From a checkpoint of a small contrastive image-text model.
Model: encoder norm batchnorm, encoder depths [2, 5, 2], encoder widths [64, 96, 144], text encoder width 384, text encoder layers 6, text encoder norm rmsnorm.
Training: 8500 steps, batches of 256.
Rows from block 5 of the image encoder of a small contrastive image-text model, named by matrix and row number. Each number is 128 + 32 x the weight over its row's rms, rounded and kept within 0 to 255. All counts start at 0. Numbers have three digits each.
After each channel's rows are labels from the 100 images, of 14848, where the channel reaches its highest value: "responds to" is what is common among them. Only what is clearly more common there than usual is listed. The data: drawn small creatures on textured ground. In brackets: how many of the 100, against the usual share in percent.
# conv: 3x3 conv (encoder.blocks.5.conv.weight, 96x96x3x3, each kernel summed), inputs 0-95

conv.59:063127119111162023150092160127115109119114084117079105112113143162139148103090098146133124109176071199109078111155149130039153200105124167116161132144112125118145101168084142104148114130118157137116096138170166131143129157104125081103084159145171126132200122124114184098160130147165121160
responds to: pink (85 vs 8.3); striped (53 vs 16.7)

conv.50:097157139121138144093062164131132066107146115130091084157116080165117136123131145104159159115137148101170108110139121130121096137147237111143217102147128159106159172143112116149163086085096131143104174116093110078149165121159242114127142151177161125134169138119118094135120131178085139115
responds to: plain (43 vs 16.8); yellow (35 vs 8.5); orange (34 vs 8.2)

conv.57:124106084147157099094088080157090190142064130147145109083077126132091127117118126100100126157104124096100092165104112156157122154124106078124059109125159077126098156113103147118130155126100062156037142108080164093122164062138139118091141154169075162068117143122138182092137111161132089114
responds to: large (53 vs 25.6); plain (47 vs 16.8); teal (34 vs 8.3)

conv.73:097131151105128109133148094122127129139148156074082195088090165137132108183177139109125111135111137162148172101121225085121077117137095155143135099080099106143132171120120122129132069149169140130139129094072151076136193143152159073164140051143096076123138056141125101143120181116162121142
responds to: striped (86 vs 16.7); yellow (50 vs 8.5); orange (27 vs 8.2)

conv.35:113152124163113084181164121119133089152211114152102143120105117158115174114160141168123079094107151163114067189147140175112157082061176163120141126155133117135170143072075132154129159108116046137144063142151130131128128122151210138141131167138136119093145104138158070072128100146135167119
responds to: plain (43 vs 16.8)

conv.87:103107103136077106141146095083097136133138096130100197110100200165101123089170121121109105219076121120111106088162116128233133108112098153134140136087137106137171139110137117171074159134104103117147110107151107124133105116164138156135033137158096146092193151113120161130095126129074105099
responds to: jellyfish (45 vs 8.7); spider (38 vs 8.1); orange (37 vs 8.2)

conv.28:099142018109086137116117101123060155115099092118084188124156172130137130137189130162126097188084072160096121126127111130149124150066146114153064104158167118141137131167094127124173155095092102131112117109118123155090186106198134159097109134115075139133097130122137092175139098119102082157
responds to: orange (55 vs 8.2); starfish (41 vs 8.4); dragonfly (31 vs 8.2)

conv.90:062132132094119112130146120139088101174145093126154165109123178147101126105210115138132132197144112066094138137102094119167120116103134153134164117183171121124190117078119121142165142095154118151100106153075182074127145116157129158058108096147089149138140218054143110140108107099130110085
responds to: crab (58 vs 8.4); orange (51 vs 8.2); yellow (26 vs 8.5)

conv.68:113155174142129109143149113126177083125093179060159117108118083154147161157088185127069125131125180132116098070086083159139100139079123154136058194111106113118104084094104125139127091095109108088105103179122158127079097139089057114135068151163148147112130136135181081160129157121139126087
responds to: plain (85 vs 16.8); red (58 vs 8); turtle (27 vs 8.6)

conv.88:144132067131134115118129141148131161111121203107145100129100164135140092122115125143094095092089152125135132139099117142102150117122068132162115126108120133052132176098077200165062117100128156119133128175122171100139166167144216114153133093008132097117069126108150158136093158138167134135
responds to: large (68 vs 25.6); striped (66 vs 16.7); yellow (26 vs 8.5); colour: orange (25 vs 8.2)

conv.42:139164110108134162105124115109095133084119144124071112133159130157137176116107131134145103118125100106162128164082101098128117115177228127141118102073108127130140191049158126115114153081130093117142182158141153119139086145151178091099114171144129122128158113094176152034144101113054191166
responds to: spotted (82 vs 16.5); red (43 vs 8)

conv.0:089103116155151106121093134146157096142108103095129163140089062102060143114129148161117121135131082096129115138113091140119124162100130099113125175101127128131107204156119119086107177103105132133099151126105113197107100153108059147120124115255164165133101099043115096122158097109133083137
responds to: plain (100 vs 16.8); orange (46 vs 8.2); crab (37 vs 8.4)

conv.62:116069174150105120116169211084088109107104095112075134105071095145090114170118089146120138150176134073149087117143085109108119099123070180114120149078165148119138196163133153117105118093125116115119106176139123125164162168113119107175133114152143091145130094181068114099099204180146117120
responds to: striped (69 vs 16.7); pink (42 vs 8.3); white (31 vs 8.5)

conv.63:162134154136132164159246089116102169077119165072097129124141092136155114132128042124133100147177158144163143133072141016155116112148175123121136097138151090146042108090112135118161151126110114144140154106137139056126126139114142111136116174142133126113143097121118157151132124134091141177
responds to: dotted (67 vs 16.7); small (61 vs 26.1); red (26 vs 8)

conv.13:102140123114086151104122109133129158153105155118126105123135068146183091155157184104110118163155043119161145115140106106061100098131126184096152101145081084111176069133101099091112103121073145123128135102155140056134137130153128170232101130069101094111092130114133122143116100200114131150
responds to: dotted (97 vs 16.7); yellow (42 vs 8.5); orange (28 vs 8.2)

conv.26:113098103056107166113109064136131084094074136071126146149106078121122132163082109132096149158120115136144065126124153115161080162163099175094185147076138042137131088089131113112158160107128183120174124125124101116161101165159119128123121142082207142105124057103100138132138184128146105122
responds to: striped (47 vs 16.7); yellow (35 vs 8.5); orange (32 vs 8.2)

conv.77:137099091109121112148087180135106080106118116193171115101089164102083127180149117141171143087097163086077195117111094154131107139119125102138096133062105114119123179116149156188068148098159068089128127117177116124099140068123090104115111145057166167092138090139094110104168173150136109137
responds to: plain (48 vs 16.8); striped (42 vs 16.7); pink (36 vs 8.3)

conv.24:101114101115130132105156079169174139132108080092108141087101130159127057138069099120117106189137126116168164156097111154190071171139126091120183166135150115164093147109106110175124156157109153124102130131098173083181085071105159092091090088066098105133110193129082100126140169110095138132
responds to: crab (50 vs 8.4); jellyfish (43 vs 8.7); orange (31 vs 8.2)

conv.60:097121129147092082143089116135119147134025147141128139113098126133109115129076189125141180093180059145136152135188120153107092172109164139099092135126098134138168167208062100165096132124148126084151126124143138167106138155168113130084117180123159085094097143129116076146157177186094121143
responds to: starfish (44 vs 8.4); orange (33 vs 8.2); pink (27 vs 8.3)

conv.61:162103164091148136133106156094115087160108111152101109096115114145151103133106133147142105089105115095159127143038159157113104136121116145129091066150105110123106151094070140091123135169155108159101177150164034143135114097120156092185179121146130123106200116231132159077153109100171102133
responds to: marbled (50 vs 16.4); orange (38 vs 8.2); yellow (33 vs 8.5)

conv.76:112133071126132117135200123152136152116153142094096151090102134132148134135137133138207126095130172121126135123142146135111098137087150108094136138127142171109072141102133136244121103067121166235157117091111041120138106206136138159084121139121099092158099118079110128126118119164112114144
responds to: small (66 vs 26.1); dotted (59 vs 16.7); butterfly (43 vs 8.1)

conv.53:122166139120092152150099142092155150148094152135136109149136094166107107133101156094084144119105174116144075181140128130176148109150061137159110095159106066050105070139143175103077151072145145141122183133196121111124150105142119080150102160061098124143093187129167135160181100154173094146
responds to: striped (64 vs 16.7); red (56 vs 8); dragonfly (28 vs 8.2)